Rows from block 6 of a small image classifier, named by matrix and row number. Each number is 500 + 50 x the weight over its row's rms, rounded and kept within 0 to 999. All counts start at 0. Numbers have three digits each. After the name is the row's rms in percent of the matrix's.
After each channel's rows are labels from the 100 images, of 14976, where the channel reaches its highest value: "responds to" is what is common among them. Only what is clearly more common there than usual is listed. The data: made-up waving flags.
# r30: branch 2 reduce pointwise conv (model.blocks.6.r3.0.weight, 68x272x1x1), inputs 136-271

r30.28 158:521576542511413439519523527480506519559445429410452513496469478478494431475536486519589466447384496462480469491478543411470448428574486531514499490546575534471482588534429503434554447451453508538556502489430502520514588529547460425458486481540456573485445419459559520524482496503596421567526496592571439502511495442574458466467461528485524498499528483482418491411532455506505522563435477525502522514432464484
responds to: star; flower; corner square

r30.30 077:428470545602488644447593498466565545497422524510480529510448486534506480591499550503491492479546446457493493534541490446450509461488494388444522499510525499413483476462557571476436401465408481433513431438573487552445511518472560522569497444533578435522500501477491545459519483495588515511459493528455528551525518505540472514543547513387347542580508524556442537445549565558494566382455473494609535543403460511
responds to: saltire; crescent; diagonal band

r30.45 091:437420611524460487467502436459458511468453674490513517481406547546476485465492503403385593513516529472514464475473538498453530483475482498596544450446575549443529500427435533530501483500453482536484500422567503521496595553524548560389393458493467478466495520556590509534614527486420461512455450486422497547523520483497548440559589544462485522470491538537547449424599614522498507555500479484518522524473510408
responds to: ring

r30.61 118:536448467495637557528503531488413491546519445549467385513511498563523485547502508428406448545484500461550548479532511484442572496473638442485471494463479468451461473421505515448546558494533451429509484430500499445517451501503480635461546455426494519462546495527491482544468506465510468432438523474444559558463559539459543644545562484475573470601478550555511539530506520556550471546522547493469419471457439434
responds to: star

r30.66 184:456700440516438501461515545482519475509490465528501553520540495477550442509425558520544481511467514494438461499510495486439513487480504487448480465517528475482424633528478526468471445465513496482375566506517486521534563473488473532506487495532518489483428405498524494509496494493544429438490425583492529448524508454567480507387442504530512480519473455395497488504486446467539502574500525467539544512475461462
responds to: flower

r30.24 080:483567376519511532614509480420504524476485431566543541532496511490460531491502398472532401499511475486529515450474442462576502469565445480486508483521450522554500534546514467426500458480512572468453607512569515521528535482554464448503461442582505514527473484543424489512478539524588461460484482476538497506405406520485428488448489510544518458534535521450421485518486451458506495427463523464472555487484477412
responds to: crescent; circle

r30.35 082:513515487520447631556479457537484502491510501471564408584512525563488487430510487532534498488472513525438521460571461437470417418523495390455581543533515448553466473439513534400586518486493440462513516447493479566546413523473519498504552508424494454488486493451587507395523487574536579510561439524528436523473466520499380566519450572496540522434556454416551556556510480539467500466619500547510406562488494566
responds to: circle

r30.42 090:522526541494474448509463460425406516503460436544519438527558512377586431589496484567449422424520481483459471490501509430450483478565541433532526494534462533497468546491484523596526525497427501539508526530397433509478468472520556534523459508432417400554538503501512532433488460550446561498466430500515444570473467452532464532457482442432545553465457411456503523512505416536471454350490428516486607514511511447
responds to: rhombus

r30.49 104:543527538513438560486465475434446466488516500486635529567446453555501530549575486479460534499469477514438481446570539441469529430564513418407539551514501462518445559519468495342565504546495432511508606518434480549568414446487540454558552484354483474448560429452509486451499506580498489550637360548497488584401515507444473551499522532478614488499573460487601524598498490580464529424586479497452473533445417578
responds to: circle

r30.12 080:511503439556526490430504579489525430486452601556478508529545366528369475492467528499410429484633522476475512511490494549531477468517459535548529519492482501511562541529496535526515540497477514566500511452450529501436576493482553423460543478509494519508555479458502481561537530532433583390520473395485495533389524523521526547518554492503498442534429541544577537474552544486434425527496545526462388485451512483
responds to: flower

r30.10 085:456585448489540471441535523458570439533476444485464499510489406435553421407464525454502530525569508480497529473434541559494580559464481524508466530540493515514511550544441554590531473538506567561530479579483490492476435541505544601451495504492494537489477441551589531537535472518471541483453487519517510455515524516468490495513519506509540546475433418454569550481478542387509513467507473467470489539507533488
responds to: flower

r30.44 089:498482516539423479508473419459544414523477439491441537517515456406610474499543517482462486447471436509445512528516544536538480481545539496458506480612456557453543510560459533504504490536469575545416550576432465502450494477436513540510399520387470502523570472541515474485483444465500522582520382603564478504524475464564475503439482428450567545494498464474516502519473459535483428408475462472525640491629472553
responds to: diagonal band

r30.20 120:515588421470621534470589555412572481559482516561600479492563442619470529438494433504524401544527553613574450476491533487500475536477553487453484547516478516453431520444486466464543463446472510503436524536469455464487485552507564553479443458459554490502500510502503453463492476488547473499490509499436538582391500476474465528492517495469578456465436542562427484381464486434574526450453535444476526415410430440
responds to: star

r30.41 101:444482502601463524488581579441443571465465515479479468542512518527439440604487546541453521522497511453531540472462433537501550458517534458487512494472486504480493554493530522449386538519536426541359479573498577426547483465543485425487500529453488581510562429460432493512489540501479592501552473364520531487438515446418519487505488509546512421501482459457503484571509467505461467466459428520500468509459476535
responds to: rhombus

r30.1 093:522473468492629541473581536548421524590467453514534443542588511636425500519464506530488392516500547477532528470510540506496488473446483494444507517496465479490466480475501513458473516512566503448366470486491448478462504471522531464541531453390532487464524522492466436510428540507513508473482492392481543586444465499392526581557506505451568541518445507562430489508531501496470457418458536513439491478472566480
responds to: gear; star

r30.58 094:494651477460515469477540582521642469590496462521473475457574497537516404419497552477583433527564526545511471513521543482500601528483556503405548475497487507534349615447431457506546507458519556460510584423469551495498528544493500525442497516461475526447520541466558449491517518555569539461513494554511523618575525568556474556475578499475552536533454526511494558455507516436529445472530539427489491447443503370
responds to: flower

r30.32 087:471490445502475510521567543476562447523435472477519514463451472564493539447476522525498455494487558436475494493437519549454493577500479526464517461520491562487564518520450501510560463490485515458539528435490413521472460538480586449435500507536556462526475486519534552395555513461461461441541523573540483519465548520483556552508481468522606382539483516479561502560444551483469482538489452457457414510513540515
responds to: flower

r30.8 105:516662564503519440602478493595599510484603496454481493443555614493526459476504560507595471490499491548425447523480513518460533522449449490428530450524545513535401606511505652498572408487426517498501560501515464590509507511520507543507458483502552497444429452526569515478501500520553395514490414513465486434482432549534461552425502433496536521441471491441525515522562469490461385403624512470531509507437431480
responds to: gear; flower

r30.43 092:508608452536408447417531591542498458481472487467528464495456408508449479434422608564445465454503441458500503426486529572476533467534578410454537488553445568482481520524469501465505510464534505522376491495547493440477525510488518455509459471468452513499486425406489497494542487416494585484482542384436529566471514483536457480546556525496509415473490531478504519455493489460529475518451455508506522476387554450
responds to: flower

r30.22 162:470467497521704527566605505567426491553535553570540456470554507548464519510487478556488444554568515630589441553464529546501503531457524459406492555505440526518451469417502474483506468467435450538374532463462466482514451561470523525510470501423555415493508463483503494425498449460469595475490505420505495569472526467526479629492516499449521469584481541519540473511526545511508482410521477484502457471451515474
responds to: star; plain field

r30.23 096:424431447504541503445497529480551508514518507474438561511450479469491528508557544540403617559482493496524562482515522509479485406485459529465495416517454517546446571485481483529436467430530475531493542461541522518542609547462425451508496502591476541560463489477519483510453521570549497481431548405507496477492499457658503449395499488563497363537464429468453514480572489411540559413464537499542514519451525445
responds to: crescent

r30.39 141:487612392520608537542437519500518548511505449492478482472521475468525554476525452536491453499504515476465478476457465481543548487477449515477449389502448475530502541522533488481526492505538515479490574498507523549531534505525413510519448451495497526486511519527381477576433566432542477474518523464470588461478450499501482460506491492510556476465414501486450527456478443374488477432533532466524537496478409424
responds to: crescent; circle

r30.34 069:449522451486515572471458520371436449472518510538569463500435516553436532409450482515486544500521501542469420450485444476509486465564486491543477484465523558578448458459490491480556510514556558537448523477604494501517532525529476543492465527548493490473500556584529545525559628519447365461489625559464480573487497478584451521543447568519500487454422444438481452498592474523502495527503466494518432516465525416
responds to: circle; saltire; crescent

r30.60 073:482501477526555495496516424406470499428507455463554556567538454564484623480505450502450458461391524480460497587536456549568517384465493507383503442498517627589499545479414459398494531499507508536480569475516469510591511502482523470518469497513486474475527433450501491526527500632537476439487438502495471507458427509589521573501451545538486533487541439471426469616541475517501536406567519529506546524559473474
responds to: circle

r30.15 092:416459402565553553530521490445487467403487568515464529521497511458319434535513470528592553560456470507533498586499443509546464561549427495439506481432480497498393529505592414522475491505509558478439612493564472538612489457502412402528478529563554491478424528511433499444508444526562514488508468542434490470462555463468502485531515544548532475518476522521511557442549478423524574462478507437578471535553471437
responds to: star

r30.50 120:500509581501505496514448491417460406494549455513531536527494500450559599502552468473369508559495439517496506508510513558558526413510478525496407440504508556540451604534415557438460493493536550494414562489474484442527566513477525489513488542527457499524546466575557446559398582536521476440497422487551544519443500452558524465523502552516485518478510494404493515517553532508569535367490500513506553491546468516
responds to: crescent; three vertical bands; circle

r30.37 103:480505513536530580489499461368547500476480445530582620544524507500525524498462460531465453542412561520483521469520463474557427425537490519437466486495509591507390559523473468521378474491511571475474568503548484507515635486505447448405480490507494521481482472550457551526514564543588466467548495462483527556491532467608491530456469516494414531526532506505463447518534451508508508418483523519517638458523590491
responds to: crescent

r30.64 088:531488631511449523477435477513467458486480548487440408481484506445583537465503454463449521504554496577503549519485529516502524511572495456546435466481554462385543493491493611527502435463484456595406445461485471460455522586482563517480463479471500505515482534511667533517528507507525549634418548444489491555502429538393498449544478412497485538442523470471516427516537579513552546421493465554506521551373556534
responds to: rhombus; many stripes; circle

r30.25 107:514450501589474588457484453494454483446473453548492484482483495416486526560501499539394484503533450470486536437498442503533509520525562407397569538496471445468420489456542484469499486553532461430451526445471499574598440383517524463508530390335472538436509477455439507544450535506498489484585460437525454559386493495430501547505532507529539551470488535488477534585541481520472539446475508579401458615501434552
responds to: gear; plain field

r30.13 098:446509625501415510417446485560464424476447555494499448555511437407486487467474440475452506530522464488439484509468557447450532497491490482484470495509533621373452416456504484490497474466590386538414493458537530471478564506404449501484417588462505477572479476474561580453515510438471487545456470520406586532456519435595472417441492568441494486500550504573517513498567560505522488432478463459493642532491450428
responds to: diagonal band

r30.0 092:483469516579545534521480531454401536443410474491461519505508449453484485602596467488549525543383494459497513413503478445544485494599543435407427497451528465452497540574481524420452459487608393418499540557550535458533466413551485446491471475469430567446529520502477551596498513463471441564522487502492490548404559467383542553432415530482560430543488531466578409616537478559526475386548475514516538514459387536
responds to: gear

r30.38 084:441505468523560521572495519351470512524512441535579584518428474550420500518562507524473518521480490478520516446461487501526522457523463521498423501488517525538431510517520540454466516499574501540472522483472524567501549482499495532531457512569464534544524487549532550600443532464588452470477553501487528522484452515558470456520510475538529463479452496479542492456492489377588616407464547470523603538417450371
responds to: crescent

r30.53 087:540411599514486472521421542461467500523458501499508482474520476461651503477534465470480518478436493632458483494518530525491490575539607461441495484586506579534502490486458485554458489527478524461530479442470492515487502490517497572457523495414528487575557514540566515525454481542496545559431454614508379535565504464442481394465487408387536526452521422415506456517468478464449491497457400477460503517549502508
responds to: circle

r30.36 074:523491506482497516547477492387491605479455482457411549437478479406470481495503474569502517546438458449542556467433442480515543476564524479476422481516491485521546545532410509477519576557538473467462542495485547470516474475571428482491561434475409534563588528546469479509456612475458532510528364321469508518407523534480554492538516556480488486503431471509525576468520471489500451447557516511519553500462470528
responds to: rhombus; ring

r30.54 094:495369455523508503494521439436487449486476471457529528442502494546454471495460460542381497532414486469540579460475500481459588512464532457516434464525542565636527565522481453420516465493564438485528515495518540516496520480539410384466524466555493534489486493548461487559439468460507565510429464393412557479464507504434575489541511494525492467475418541478520485500381522480566423528547446414497501463482502459
responds to: ring

r30.19 108:469570582458465460630463472499585464507546422535448565449503545551510426401550530442424489470555459536483510512478532492526565493508468456450487486526502504438437510528467545504506451494409530575460411428410476533457521561479542493496466541529500477513427473450597533535433500406530485518516632512519534512512426515506438461456429465561464472497460494433503514488497476499499565529434509466491594534398454491
responds to: star

r30.51 081:541525503461487486533490508426470526435579458541527504438467524503462594488495462463492437332514504480443556436483429485488519464509503460463536531521520517545527482444491520446551505495539502479482474406506470540535474579516556531463540453494488519518528457474492449572461556539597462555514517441514404515424477496565437539531493518572445479449568466449469478583503517474551523416584504477510449510395479535
responds to: crescent; saltire

r30.3 094:469484526495460416469488542462483477499405403437474541579558428489537520415475502521394538548416460529487496488506529544540513434479523529481462404574475676465496496500500547536396537463504514614408485448491504525517530481539429548500459534493552464573503432539541510464469502520448602543437489480526495543576447447557480484445471338454467554479432435449434519498426447472514458423422543489446696518620509498
responds to: corner square